A small image captioner, trained from scratch: encoder patch size [8, 8].
Rows from block 4 of the image encoder, named by matrix and row number. Rows with one number belong to one attention dimension. Each number is 128 + 32 x the weight over its row's rms, rounded and kept within 0 to 255. All counts start at 0. Numbers have three digits each. After the name is the row's rms in percent of the matrix's.
# q: attention query (encoder.blocks.4.attn.q.weight, 384x384), inputs 192-287
# k: attention key (encoder.blocks.4.attn.k.weight, 384x384), inputs 192-287
q.292 100:128128128128128066128128128128128128084039071128128128053128128160128128128128128059128128179040162128185128128128128173175128128128085128170128219128157128128128128128069065074090128128128128128128128128128128128128128128128128128072128128128128128128128128174128128128128128128128049128
k.292 101:128128128128128128178128128128128128070128027199184167128128128128128128128128180128128128128128128169022080128063128128128128128188128128128128211128128059233128189128128128177128175128128128128128075128128081128128128128128128039128128128128180128128070128128128053034128088128128255185
q.293 105:128128128128217128128128128128128182128128128128128128128128196128128207128128050128086128128218164128128128128071128128092128128064128079128085128128128191128128128128161128128128128128128168160128128128164087128128090071186128128128128101128128128128255128062095128128128128052128128105
k.293 099:128128128128078128128128128207128128042128128128128077037128128128128128128128128128128128128166128128184128070128100128128128049067188128128128185100071128128128029128128071128168128128128128128058128179184128194128170128080128165128175235128128181128128128128128128128176200128128128128
q.294 106:189128128128128128128128128128128054128128128128091128052210166128176128128159128128128128184128195063128095128128128085224128128128128128128128070128128128128128128100128070168202083128128128096128066188128128166128128128128128072128128128128128128083128128128128128128128128128128128128
k.294 099:128128128060128186128178128128192169208128064128128128128128128128128128075128128128202075128128086128128128128128128128128128128128128185128128128128128080086232128128128128128128128128128128178128056128128128128161027147128069128128128128128180128128128175128128128070128128208059128183
q.295 101:190128128064128128128128128128128128128095128080128169224091128073128128128128128128078085014128128128083128128194128128128128128128128128128174030045085128128066128128128052161128063128128128128128128128128128128128128176164128128128128128128217128128098185128062128128128128128128128128
k.295 099:128128128165066174128128196128167128128176222128128166128072158172087128128128128128128158128159128128128066128128230128076128128128128053128128128128128128128187128128128128057128128128128128128128128128128128128128054128087128128023128128128067128128128128202128128128128184128202207128
q.296 103:181128128159186194201128128128128128128128128128128128006185128128128128128128128128128128128128128128068128128128128128128089062128128128128128128128128128128128128067128128128128128169128084128167128128128078128128128083205128128128214079128128128051161128128049128128128128075079128128
k.296 107:193128174128128198128128128128128128067128128128128076030128093128083128128087068128128128166181177128128128075128160128128062128216128128128168165128128128128176128128128128128128085128075128128128128128128128128089128082128042128079128128128128193128128168172178128128128128128128128128
q.297 092:160128192069184128128128061128128128128081128085128128128188128160128043058128128128046128128170128128128128220128172128082128128128128128128128128203128128176195128128128128128087128195128128128074128102128128128128175128063128128049128080176128128085128128052128128128128128080128128128
k.297 089:128191176128128078128128128198128128128128128064128128128128128128020128128128128128128128062128128128208128128178192128061128128128128128128128128128186128082128128128128086073128128128128128128128081128128080128128085128128128128128128229128128128195128128128128128192181128185190128128
q.298 105:078128128128128128128128128128128128128128128128180162128128161128128128128128200167128087090096128128128170128190128128128128128128168128045128128128128128128128128084053128082128128128071128128128128128128128128128091128024128165226128128128128170075085077128128128181128128128128128105
k.298 103:077128081128128128128051128065128075018088128128177128128161128128128128128128193128128182073128128128128128128128209128128128128128128030128128128128128128128082128032128128128246128057128128078128128188128128128128128093128169128128128021128047128128079173128128128078034201128128128128
q.299 089:128128128128128128128128042128128128128076128155128128128128079128204128128216128187128128159128128128128128128128170128128194128195128128128189128128128128128078172128128128128128205079128128128128128128205128128214128128044128128036128128128072128128099128128128051068180128128128057059
k.299 101:128128128067128179128128172128128128128128128085128128128128128128128128172128203178083128128128128128128128128128128128075128128128157128066055128061128128128128029128173086128128128185128128128128128128059128128171128128079047128081128128082128086128128128128128070177128128128128073128
q.300 112:128048075128128077128128128169128128128128077128221128128128170128128128073128128128128208128128062128184198079128128128063092128211175128128128163128128193128128128062128001097081084128161128163128128166128128190195128183128128203128128079073128128128128128128194128128128063168210128128
k.300 114:128128128074128128128128128128128174128128128128128128128128128128128071128128128128078128128128037128128128128081128128128128159079090054128128128100128128128128199165128173128074128128128128083155084052128128128128128128169170087128128128174128087128190128159128128128128054204128128089
q.301 113:076178128128091128128128128128128070128128128128104128128128068128070128128092128128128128128128128064128128128128128170170128057100128128128128083071128128191128128128128058049128128128128128128198089128178128128128128128128160189216096071128169128128101079091178128128128128128128216087
k.301 115:128187128128151065128128096128175059176128128128128061128128128128128128128128128128128174128128185128128128128128128207128128128128128128128128071187069128181128128128128128064174082128128128068182128128128054128167128128128128128128128128128128181166128128128128128072128128128128128128
q.302 103:128128128128082065128128079128128128128128128174128128128194128076128128128035164128096163085128128128128128128174128128178128128176128128128128128128128128128128128128083128128176128128077084128128128128167128193128093128172057161128128128128128128097100128128128128128128095128128200128
k.302 108:157128128064128128128128179128128128128128128128224162186072176128077128128128128128128128049128128128128128168128084074128128128073128128161128128087080087076128076161090128103128098128087128177128128128128128128128128181128128046128181128128128128128128128128207128128095128128128128128
q.303 105:175054084128087083163163128128082128087128128128128100128128101128128128128174128188128128128128128128128128128128128128128128128128128128128056128091128128128165128196069079128128076128128128168059128128085128128067128128128128128128128128128156128128128095128128128128128128205128128128
k.303 101:128128128184128159203128128128157128128128170128079128128128078128128171163164128084128128128128181174128128128128080128128128093128128128128087128128171106128072077160038170128128186128128128128128215128181128069128128128128128128180128128128128038067086128128128070128128128128128179128
q.304 093:128128128128128128178128128128128128194184128128128092128085128173172128128128128128128062091128128128255128128128089128128128184128128128075087128086174128128128128192128128128016128128128189128078128206128128128128128128128128128128047128128056128128186128169207128128128128075128128097
k.304 106:128128128083128128128089178165128128128164128128128128172128128128084128128128128128128128128128128128055128128128128170128128128128076128128153128060128128081128128128128128128128128128128128128128073075202128128192182169066035128173128153128128175085221128128128159188034175128128128155
q.305 095:128077128128128047128128128128128180061128091128128187078179128128128128128128128128128096075128128199128128083196128128128174128128128128188128128128128128128128128190128181128128077128128128128128182128128128128128077128192049128189128128128158128128128128128128221128128128128186128128
k.305 106:128128128174187019128002128071184128128128128071128128196128041128128128128128233128128128092128181128128198128128128128184128128128128128128082128128128170090128128128128128041096128128181128128128187128128164128128085128128128128128128066093097128128067128190128128128128128128128128055
q.306 088:128128128128128128167128167240081073128128128171128128038128066128083191128089128128128128128228128128128168168128128128082128183128128128058128128128177128128128128128128175128128186128185161053128128128128128128128128128128128128128060128128128128128128128128058057128128128182128128128
k.306 099:128128128128128195128128128203128128128172128090208092128128128128128052128128060128196047128128128128128128128128128079128128128128128128128128128128128176128128128176128128176162128184166128128128128046128128073164068128128220184128227085128128128128051128128169128087194128069087128078
q.307 110:128081073128209175128128174128094172128128128128128128186128128128128128187090128128128128128128128128080128128162128094197174128128128128128128065128128168128128128128190083128128128168128128128183128079128128128128216050128181128098206206128128128128128128098060128128176128173209073055
k.307 114:128128182128068128183128163128085128128128167128128128052128128128060073177128128193128166128078128128128128086128128168189171128079128128128128128128063172128128042160173128128128128161128128072128076059085128128128128128128128128082166128084128128128128128128160128083182128178128128128
q.308 104:128057128128128128164128073128128167168128128128128128128088128128167128128128128128072128128128128192128128128128128128128093128128181128048128128040128128128128128128128128061084128213128184128128128128128128128128128155128128171128184071128128128128128201128128128128128128128128057090
k.308 106:128059128128092128128128128128128128128178174093128128128095158128128128128128102162180128128128128163164128080128128128128128087195128128172128128128128201128128101161128128068128128128128128128128128128128173128053128128128128128181051175128128128128128071204128167128128128128128175128
q.309 094:092128128128128128078128082128128128128171170128128199128128193128128128128055128128128128128128128128207128128128128128128163128128203088195061092189177128081128128181128089128128128087201128128128128128128044128128128185128128128128128128128187157192128172128184057128128128094128128128
k.309 105:128128050128171093155128128171128128128128128128223206128128128089157157070128128164067099128128128157179128128128128086128128185068128128128068128128166128128128128181074128128128128128128168128128128128128128128128128128128128128128128221032128128128173061128128128128077070128128090128
q.310 097:128128128060128128072128128128078128082044128036128128128128128073128128128128128128128128128128174128128128128128128128128088128128078128090128128128128128128128128128128128128128076128036101128066128128128128203128128128128191128199128056128128128128128128168128128128128128088128176087
k.310 098:128128128128128128226128128128128238128128128128086128128128128128128075128128128196076128128099128188128221061128128128128128128168186128086166128188053128128128128128128095128128128037128128128128176063253128128076128128034128128128128128165128205128162128128070193128128128128194128073
q.311 089:191128128128128128128128128199128128128128128197128128128128128157128128068128128128128128128128128128128183128128218128128128128128192188128128128128189128128128128128128128128173128128128128128053065128128128128128128128128128128043128128128128178128128128189128128084187128083231128128
k.311 104:128128128128128128164128128073183128226128128128128128086090204197128128128128128128128046211128128180128128081061128128128128206128128128128128086128170128078128128128128128128128128128128082128095128128128128128091128128180128128128128128128128128128128017204128128128167089078128128128
q.312 120:128128128179168128090128128066128170128128087162068128088128128128054175128167128073128128128180128128128175128184128128128081128100128092128088194128196128128128186128162128171128128128167026084101128128193128128128162128093128128171128128160128049128128084093128084128128128128128188128
k.312 109:128068089128098128211128128128128128128182128128128051128128128128210128090071097128163128166128128128128128128184164128128128088128078128128128082128128128128128128128128128070128203128128128128128128128128128128128128128198128066158128128154128128128056128128128062128128128128128091128
q.313 116:128128058161128128128173128128176189128128128128128128198076128128128104128128128128128077128172051128063128085185171192128083128128128128128128095128128128178128081128128167088082128165128052128128128168128173128153128128128128195128061128087128091072128198077128128128128128190128152066
k.313 120:128128080157061128128128168128053094128128080128128071128128128128128128199128072128128128128078128128128128180128128128055128099091128170128128190183128128128173128128204128128079128128190128128186128128165128128128128128128128168082128128218090191128190128128128070190128182128128068161
q.314 102:128128128128128128128128128168083128183128128128077128065059128128128128128184128128183087166128128128128155128128128128076200223197068128171128128128128128128128128128128047128071057128128128128128055128128128128128128128159128128061128196128128169081128128128128128128037166128155128128
k.314 102:128075128128128166047128128128128128128128128128128128128128036056180128128128175128077079164128128177128128128128128169128128128082128162128098128128128058128128128128128128186128174128128128128084128128128128128128128128094128128128062128128084128066128161128209128128128128128128128242
q.315 102:128128128128128037128128069128166163128128128128183128128057128128071128128128128128128064186184128200061090128128169055128128128128128128196210128128128063083128084128128128128128128128128128128128128128128128128128128163128128128165128128160128128128128128197183128224128128128128128070
k.315 101:128128128185128128128093128128128128128128128128038128184128128188128200163128047128128128176128186128053128163184128060128128159086128128235128128128128128128128128128128128128128128128128082200128128224128128128128082128128128128214128128128169128128128128128128128128128128128128205128
q.316 103:128128072128128128128066128128062128097128181128128128067057128128183128128128128128128203128128128128128128128128174162128128128128128172128128128213128128128128128070057016128068182128128187169147128128088072128128204023128196128128128128172052128128128088089128128128162128128128090128
k.316 102:093128171128128128128174177128092128172085128069128128070128197167128128128128128243128072076095087128128128128090128128179128128184128128128077219189128128128128128128128128177128128216160128128072128128128128128159128128128128128128184187128221128097128128047128201128128162128128128128
q.317 108:128128166128128128128083128078128128128128128099128128204128128128128175128128128128166070128128172128128128128128128128128128128128128128128128087128052128084128128128069072128177128163128128128061066128128128128085128128233128128178128178128128128174128128128028173128177186128128169082
k.317 107:128128128183128128128128128081075128041128128128128128128128128059167128128044128128075128197128169128128128128128128184128169095079128128181128128128162128128219104128046128087079128128128128128160108128128196172128128069091036019072128128128128083128128128128176128128085095128128128128
q.318 099:199035128128128128128128154128128128128053128128128128204128128078085128173071128167054128128128128128169070128128069128193128128128128128128128128128128172128128128188083128128210128085128128128128128080067128128128087128128128070189128128128086168128128128060156128128077208080128197128
k.318 101:128180128089081128128128128128128128128128162128128128128093128128055032128128128128167092091128128128128128128128128128128128128073128128128128058128128128128128128178084128128128128128128128128128169033128128128177064128128128128128068128128205128128128128128169099128128128128128128128
q.319 094:128128128185128177066175128128128128128128046171128128077128128128128128128128128180177128128128128128128128128204128128056128128128128128128176128128128128069024161128128128128128128128128034211128128179128128040177128128128128128128128128128128071090201128128084066128183128128128128128
k.319 097:237128128128128128128182091182128128128128055128023188128128128128128174128128128128128128128128128128128128128128186128027128128128078128128177128128128217128128128128128128128128128128128050128068128190162048128128128128128128173128128128187128128128128128044187076128128128081128237226
q.320 105:128128128085128180048128128128128128128128093128128128068128128077128128128128091128164128074128128078128128128128128189128128128128128200154093128128196128056148188206128128128128228128128128128088128128128128056174128128128128193128192128128128128128128128083128128128128128128128128128
k.320 096:128163128128128128190128128128195128175092128128082128058128128128128128128190000128063206128093128128082128128087128128076128128171128179128128128128128100030214128183079128128088128128128128128198128182248063154128128128128128128128128128128128128056128180175128041128128128128128128128
q.321 100:128070128128128128128184052128050128099128087072128128128128128163199188128203128128171128128128078128128128082128128128128059128128128099167027128128128128166183171128128128128071128128186128128128128128128128128128128128128060191128183128128128128083128170128128128164128067128128128182
k.321 095:189077128128128018062080128128128128077128128128153128040128128195128128128128128128128128128128128163128063128100128204128128128128128128128128128128210128128128128049089128172128128180128128218128128128188128196082128128128128128128128128128086128128196171128128026128128128061073128128
q.322 091:084162128128027128128075128166128128177055128185128128128128128044170128128128171128128208107075128207128166128128128128083209128128128128128128037209128128128128128128128128128087128128190128128128128128128128128128057080064128128128128128128174166128128128181128240166128179128005128128
k.322 091:128128128128128128128128073128128024177195128128055128128128180094068128128128128055128128037128212128128128128172170128078128128128036083128042128053128046128167128197128128076128128098128128200128128128128128128067128128171128078128090128128128085182128128078187166189184128128128128206
q.323 103:180128158128128128128128128128128091128128171189082128190072056128207128128128053128128128128128128128183128128196128128128072128128128128128128061128128128231184128197051186128186165128128128173128080170086192089128128128128093128128128128128068128128128128128128128040048079039170128128
k.323 109:128128179128128128128128128128128128128128128128128128128128086128128128094128128128128128199128128128128128128128128128128128067128210128128128128128128128128221128159128061128128217128218181059128098186205128128128128128128128128128128128128128128080128128128128222128094128128128128128
q.324 103:128064128128128128128181061128066128128128128088128063128168128128128128128128163128128128128170172128128128128004128128084128075087128128128128078128128172128195128128128128095128128059128128052128092128087042128091128128175128128128128128128128029128169128096185052128128128128177128128
k.324 122:128128128101161174128154063128128128128128059128076128128160223128128128128099224128128128128128128039078128128128086128128031128198186195128128163128069185186080100128128086128201128128128163076128076180128128128191128174184128128128128128128128128128128152128065128128128128128128128128
q.325 106:071128128078128128128037128128090128169128175128128128128128128128128165128128060128128128128073195128128100128128128128128128128128204128181185068128128128155066128178194128128055041128128128090128216128091128185128043128128089128128128055128100128100181128128128128175128128082128128128
k.325 108:128128128128128128128128128128166128128128128090128128128128231128033128180128128128128128086128181184128063128079042128128128128128128128128128128128052128128128128070083128128178095072083128128128128169128128128128128128128128054128128128128128128077054128128128159102128074072128128089
q.326 106:128093128128128128178128128051085128091128128194183128128223128128055128128128128128128183128128067057128073128128128083128065128128128164128128128150086128128128128128128128058128128128128179044128094128128081128128128128128128128084128182228128128128128128128128049128128087174128128128
k.326 101:128128128044093128128079128128128128128128128128128026196128128066128128160128157159128128128128172128128128128128128128128128128128128128088128074128128029128062128064128206128128128128078128128128086128128128073199128128128185128128128128128128128128195128128174094128128128090162128128
q.327 100:128128128128180180193128128128128057087216128128128176128128128045128128030128128128128128128128128128128128128128128128128128074128128128128102128128183128088128128128128084169128128128128128076128128128128128128168128128072184128128128128049128128128045128128128128128075128128128156128
k.327 117:081128186128057128128128128128128128128128092128074128075188128128128128128155089087128156128128128128171216154075128128128128149128078071216182202128082128128128128128128128072128128128152173174190128128128128055128128128128128128070128128128081128093128128074092156128128128039128176128
q.328 104:128128128128128128081128128070128128089166128058128087128128128092128177128128128128128074191159128128128128128073173174128069128128083092224091128128128128128184128128199079154128128170128128171128128167128128076128128061088128128128128128244128128071128078128090128128062087128128095128
k.328 101:051128128215128088128128128093128128128068128128057128128196172128088128175128128053128128128128128128128128128128160128128128128049101128128128128128128187075128128078128128128128029128128128197128087128128128128128128181185052128128128128128051128128128128128128128128128128128168128128
q.329 094:128128128128128179128128178219191169128128128128128128128128086175128128128128045201128128128128128070128069128128128128183128128128128205128128128128070128128128079128128128128128128128128128128189128214128128128128128128128128128128128128128181128128128128128128128128128128094128128187
k.329 110:128202060128128170082128128128128128089128128128195128128187128179128194128128128128093128128128185050128079089128102128128128073128189128158203128128128184071057128128128128071128061128128172128128128166167128128128128128086128128172128128058080128090171128128128128128128128128128159128
q.330 097:128165128128185167128064128189128105128128128061128128128128128128128074128091090171128128128128128054128182128128128128128128128128128186128073128128128080128165128128164128128128128128128128128077128180198128128056191128128088128128128128078166128128128128072128128128192128128074128128
k.330 105:128128128191128178128068059128065128166128128128128128128095128128171128043128061128128128128128128173183128128128128128128166128128080173128128128128128128128128128128067220128128200128068128075128128128077128128233083128128128128128128128209128209128128128128091128128128128128051128128
q.331 104:128087128128178077128128128186128017081169175128128088128089080043128128176188128128169128128128090083128128078128128185128128178128032128128128128072128128212128182128128207128128128173128128163128078181084128164074180128073057128128174128128128128128128098128189077128077128128128128128
k.331 106:087128128128061128147128128128128128128058128170128128128128166128128128128128102128201128128167128128128204060172170128128128128177094128128128128128128128066171128128128155128128090186062128032180128128128176128083128165232128170128054128128061092128128128128128128060128128128077182082
q.332 100:128214128128082128128128128185128128128154128128128128128128128192128128194100128128128128128128128080128128128128128078128128095128128128201128070128128128128089128128128128080128128128196128128128128128128182128128199128128128128063128128128128229128128128128207185128128128170128128128
k.332 107:128128128128128128128128128128128128170128128128128128128128128173075128098164128128082062128128128199064128128128128128128128206128216128030128128128128232128128088128185182128198128128128128128128128091173128169128128128128072128128128128128128128128128128128128128195128128128092128109
q.333 107:128193128128073128128128177216076128077128175052128128128202084128128128128128180201128128128181076128159128128128171068128128128202128128081128167128128180128128178128128128128179128128128128083128128128183128128183128090128128128128128045161081088128090128077128128077044128128128128128
k.333 114:128128128128128186128128128092128128128128128128128128088128164128128128128128128128128186058128128169214128128128128128205128182185128184128128174128128128128080128128053128128128094128128128128128128128128195209128014128059174128083202047128128128084158128184085128180128128128128128128
q.334 097:128077128128128191083087128186128128128173192128128128128128128128188128128167185186128128128128128128128128128089168041128128128075128128128128062128128128128128128128128195078076128128128128073128128051128128128128128128192177128128128128177128128128128083128128128180180128128128128071
k.334 102:186128091128128095128085128033026128128128192128128128128128075195128128100071128128128164069128180128128128128128128128098128128128128128072081128128128055128128128128128128128128061186128086128128128084164128195081128086086128128074091128128128128187128128128072166128128128128128167128
q.335 092:128128128128058041128128128128068197128128128128077128128164128093128128128128128128128128128128128128128128128197190128128128195050203067128128128128071128093181128128128128128179128128128128128128101052128175202128128081128128128083128128128128219128128128128128128128128128128128128128
k.335 090:128186128069128128046171128128220128128128128233128230128215128128202178160201128073128175128128128128128128128128047128225128128084128128224056128128128067128128128128128128128128128069128128128054128128128128128128128128128128128128170128128128128128128128128128128128128128128128128128
q.336 116:128128183098128128128128128128185128128128128160128128091128128128128076128128172128128163083128055128128080128184128128049128128176128096128128128128128094128128128128128128184089128128128128128128128169128067098128128128181128128128128128128128170128186070128128167086200157077128128128
k.336 115:128128128128065128128128128128059128094128128128188128211128128128128128128128128128174128161173128098128128128175128084128059128128128128128128086171101128063093189128086128161092186158128128128155128128159128128128128085085128128168128128128069128128156190128198128192100193128128099180
q.337 123:175154203128128174065128128158128212128128128066128053081128128172128128128128184128128128128188082128079214128128128128128128043164128128063075128128128128196079088100060128095128128128189076128128170183093178092191128128128128128128128197159128128128128198128128128128128190128091128173
k.337 099:057018128075128128128163097128128128096128128128128128128128128128078185128128128128189100183066128076128128128189128128074128171128128070128128128128164128102128128025128202128128128128128072074128128128187070128069128128128128128128128203128128175193128086128211167128128128128128128128
q.338 107:072128128166128128065128128066128128166085128128128128164128186128128086128128223128128128128128128104128175128128080128128128128128128128067167128198033128203128128164128128178128128128092167160128175056161081128128162089189166128128128128198128128128189179128128027088128128078064179128
k.338 101:128128128128128071128080048128128128128128128128175128128128075128170128085128128128186092052128128128128128128185128128128128083128094045128077066128128067128128128128242128189128128155128128128128128128128128128128058128128128177215069128175098128210081128128084128202190189128128223128
q.339 122:128128080128128128128128183128128084128128081096157128186128128164128128070128128128078128128205177170128128155078149156167128055050128078128128128128128094128128128128128103128087128048128154093128026083128087031128040128100128222053214128171183128128128157128128128161128061220128128128
k.339 104:128128128128054074128128128050128128077128128128046128199128128128128128128128128128180128128128169165128128177128204128128102128128128053128128128084078128128128128071203128128128128128128128128067177050128128128128128201128128195128128128128174128128128128096128128128128128128103128128
q.340 118:128128128128128082048128191128128198047128128128158175183077128128128128128128128128128128128128128082128097128128128128128168229128128128087128128128128045128128128128128128128094128175128128208075128081190173128128182128059128128128175128040071128091186128128128128128062128128128093128
k.340 105:182128064128128255041128128128077128226128128082128128204128128128128128128128128128078128128081128128207128128187128128128128128128128056128128128198067128128071128252128128093128171128078128128128128128128194128064128128128128182128128128128082128128128168175191128128128196063128083128
q.341 101:128183166128041056077128128128128082128128128128128128209128128128109128197128071128128128128051128128049128128128128128167128128091128093064128128128128128226128128128128128128128128128076128128128184128197128128074128171128088128128128128128076069214128128128128207128020079128128128128
k.341 101:128186051128128056128128083128128128128049128055128128128128128167128034175128055128128086128128128128128182128128089073128061076069173128128128065128128076128128128128128128068128160176128195128128084128030219128128174128128128128184171128128128128128128162128128128168128128128090174128
q.342 085:082128128065169128128128128067128128128128128128128068128128173128128128128128128128128128128128128128087128128128128128172128128128128128128128071128128053128128128128128206128128173128128128128128128128128128030055128162060030175128128188128128128128128128128128249128180128128128128128
k.342 096:094128128128128128128128128128128128128128191128128128128128068128128086128128128187128081128128073128128067168074128128128128128028048128128128128063128128128177202128128128128192128128128128128128128128128166128128128153128128128128128128128170128203064128128128183128128165207172082057
q.343 097:128128128096128211128177201128128128128128128128062128128128128128128128128128128128128128128072128167202128185128128128128186089090128169128128128128128128063128128202128128128063128128128176128128128128059080060128128176128128128128177083128128128084128128128128128128128128128128225128
k.343 107:057076128128128128128166220128175157128173128128128128160178081042062050128128128128128088128128128128128128128128057128219128128128078128128128128128075128128128128128174128128128128090128128128082128128179128081128074178128197128128128128176128128128128128054128128128174128076128128128
q.344 098:128170128128128128128128128128128128128128100210128128128000167128086128128128067167069191128128128128128128128162187080128189128128128128024128128128224073128128128128128072128128128069128128128128079128128128128128128128190128080128128128197128128128202180128063128128128128161081128128
k.344 094:128194061081198128128128128128198156079200128128128128183040128128128128128128178201128071128128128128128069070128085128128128128128128128128128128128128128128197128128128170128128194128128128128128128180128128162051060095086128128128094189128128128128128182128128128128128128074171128128
q.345 095:128101207128128128180070218128128208088075128128208128128128128128128128128128128128053128128128128128128128128128128181191176128128128197128128069128128128128128128128128128128058128128128128128074128128128128128128076128128128128128128081128128062128171128128128128128075090083128187128
k.345 098:175196128128128128128128128128203128128128182128128128128128128128128128128128128050128128128128065128128128128128128084128128128209054087237178128128170057047094128181128128093128128080170128084128128220075065198128128128128128128072128128128128128128128158072128128128128128128056064128
q.346 094:208128128128128128128095128128075128198128128083128128188128128081128128128168128094207128128096128128207128128128128128128128174128128128128128128128128128128128128128082128128168128079128166128128128202128128098128128057128128128128075128128128128128128128128128128158063128077128128128
k.346 092:128128175128128128128128168128128128128128128128128128153197171128128128196128128128177128128128128128128128072128128164128085128128128128128128128186077128128082128128128128128128128128128128088128128128128128128128085128128188128204174200165128182128128128128128128128128128128128128128
q.347 097:128128062128068179128128128128128144128128128050128090162128209128128128128128128128210085128128128128128128128058041128128128128128010128128128088079128128128128128128128128074128128128128128128128128167128128078128203128091128128128128128090128128128128183128172214161128176176128025128
k.347 102:128128128084071128128128128128128128128128128166085073128128090128128128226128128128128189128128128128128128213128128128128128128163128128060128128171128162128128128128128128128168128179166128128128128128128128128128065128128128128063128128043128128188063128128169128128128128128128128199
q.348 121:197128128172078194179128128168049183082091128128128128128128128173128086206128176128128224128095160128128128128088167128128089128128128202128128128128128050158128128128198128157076201128175128128128128169095128161128128128128128128128095128128128128094059128184128102173128128128128066128
k.348 100:128151191128176128128128203128074093069128128128128128128128128128190128128128128128128128169128128128128083128128085174128128128128128128128128128128128128128190128128128083128128128128155128128128128128128128128128102128128128080026074128128128128128128047177128176128128088029128128230
q.349 116:128144159128184187128128077048128193128046128128128084128062128128128128190128128128128128068128086128128128185128211128128128089079217128128128065192128128128128086128128186128185128128128128128160199128128170128128161128128128128128128128128190187177128199128128128128128179128128092177
k.349 113:128128072105128128105196093184184128088128128128185128100128086128072077128128128128160128128128128128128128088176128201180128069128128128174081178128128128128128128093089077128128102128128160190128128175128080179128175128046036128036128128128128150128128086128070128128128128128128078128
q.350 109:128128176128097128128128128128128176075128173128175128128128128128128077128128128128128128128128128128128128128084086128128175212128128128193128128187178086128128166128101128188179166067128128064128128128128128197128128128178128128182197128082178163128175128166128128078128128128128128128
k.350 109:128179128128048128128128128128047128128084081128128128128128128128088164128176128128128171128128179208128128128002204128088074128128060128128051088128128128128128128174128128188128163169128157184128128193128177128128128128128077164188128128128128090128091188128128128211178080201128090128
q.351 104:092183082128128128061085128128128128128128057128128128184128128159128230128128128128128094092190128128128176082199179128160191128128128128128128128128225128128128128128128208054084128128128156204128174173057128067128185073128128085128069128128128081128128128084161128128128128064128065082
k.351 097:128128065128128128128085030189128128203128128128128031128128128187128183128036078128128128128128128128128190128201164128128128128128128128128084128209128166128043128168128128128128214128204128128080128128128128128128128069128128128175128128128128128077128128128128128128184197128128128128
q.352 096:173128128193128128053128128128168128182128193188128128091128128087128128128128128087128128128128128128128128128128163128064128128128128128059128128077128128086128128027076208128128128128128128128164128128128128128128128128128128000128128128128068128128128128128060128128128128128040128083
k.352 102:128128081208128128080083128128128128128128089128128128128061128128152128128128128128128172082091128128128128128128128128083128128128128128128128176128068194128128128128128128070128128128188206217048201185128128186128083128084128128128128128128128128128128128128128128192070128090128090128
q.353 105:128128128128128128128128128090128128128045128060128128128128128128095128128184128096171128128146128128128073128128128128128252128128128128077128167128128086013128091128070128087128128086069128128082174128043128199128128128128128128128128128128128087074128128075158128164128199021128128128
k.353 103:128128128128128128128128180083128128128128128128128085128163128128128128128128178128128128128128156128128128128168128128128161081128128128128128193128128128128128055070055128128168128128128075177128128128083128128128128255128128128077128128128128128128128128128128128128128128039128197128
q.354 103:128128128089128090128128186074073128128128128128128128075128066128179128128128170128054128128128128128128128073128128181128128128128128128128065128128128085128128091128128128156128215128128128164102128128096128128172128184128168128128128074128128128075063128128128128128193128083158128128
k.354 097:128128128128073049057128128128128128128088172128128062128128128067128128128128191065128128128057128128128207063128196128128128128128128068193128128128128190242128128128128128128128128128128085128128128128128128084128073128128128128128128173225179061128128100128128083170128128128128060075
q.355 096:128073226128128128128128128128128055081191128128128128159128128128093128128220128128128128128128188128128128128128194075128128128128176128180097128128128128128087091128128128167128194128128128128067128021128128128076128128128128086128128128183128128128156128128128182128128128128094128128
k.355 092:128128128128128128128128049128128067080128192128176128128128189183128128128128128128128164128070128158128128079128081174128128173128128128128128128128128187183128089204128128128128174128128224128128128128128085128053128128128128236128128128066128128128128128128128177128128015081128128128
q.356 098:128073128128172128128128052128128128128128183172128128198128128128128128128089128128063128182128128128128063128128085040128128076089128026128128128128173188128128128128128098088128128128128091128128128128128128075128128128085076128128173171128176128195128093128128128084186128169128128128
k.356 100:128128128128128082089179128181128051128128178170174128128128066163128128128128128128070128190128128128128128128128128128128128128128128128165128176128161128044128128128185128128128064128128186168128128128128078128128128128128128128128189081208128128128128128128212048185128077128079128128
q.357 100:128181128128128166088128128128181128128128128128168128128035128128128065128128128128128128128128128128100128128184128128128164128128128128128173171128106128128066128128097128128128128050128128128128128085081128128128128128171128077128128128175128060128128190128128128128128081128128187176
k.357 097:128180128128128128128095180184128128128060128128128128128128128128072128128128070128087128128128156128128207055199080128128128128128231128128128128128169128066128128128128128128128128128128128066178128186201128208128128128043092069128128128128128128128065128128128128128090185128048128185
q.358 097:128128128128128128128128128128054087128128128128163128128128128047128128128128208128128128128128128164243128079176180128070128178128177060128033128128128075080128196128183128128128063128174128128078128057181068055155128128128128175128085074128128128089128128128128084128128128128128128178
k.358 095:128062171128128128128128128082128128128128128175128128128128128233187165128045128128073128128072128128128128128128128069128128128071128128128189128128128076128128128128128128128028128128128128128159128128066128182128128083128046128128128128128128128128167128128128128128128128081128182128
q.359 087:183063128128170128197128128128128128058208128128128128180128128209128128128045128189181172128128128128128128169128084128082128128085128128128128226063128128128128128128165051128128048128128128053128128128128128128128128128076128128128128071128128220128128128128128128082128128191128128128
k.359 089:128181128128128128128128128128128128128128128128128128128128128128128065128128128128170128061128175128128026169167128128179188187128128128128175238128128128128128128051195128187128128128075128202128128062128128128128128077050073067128128128128079128128128128128128128128128209128128046128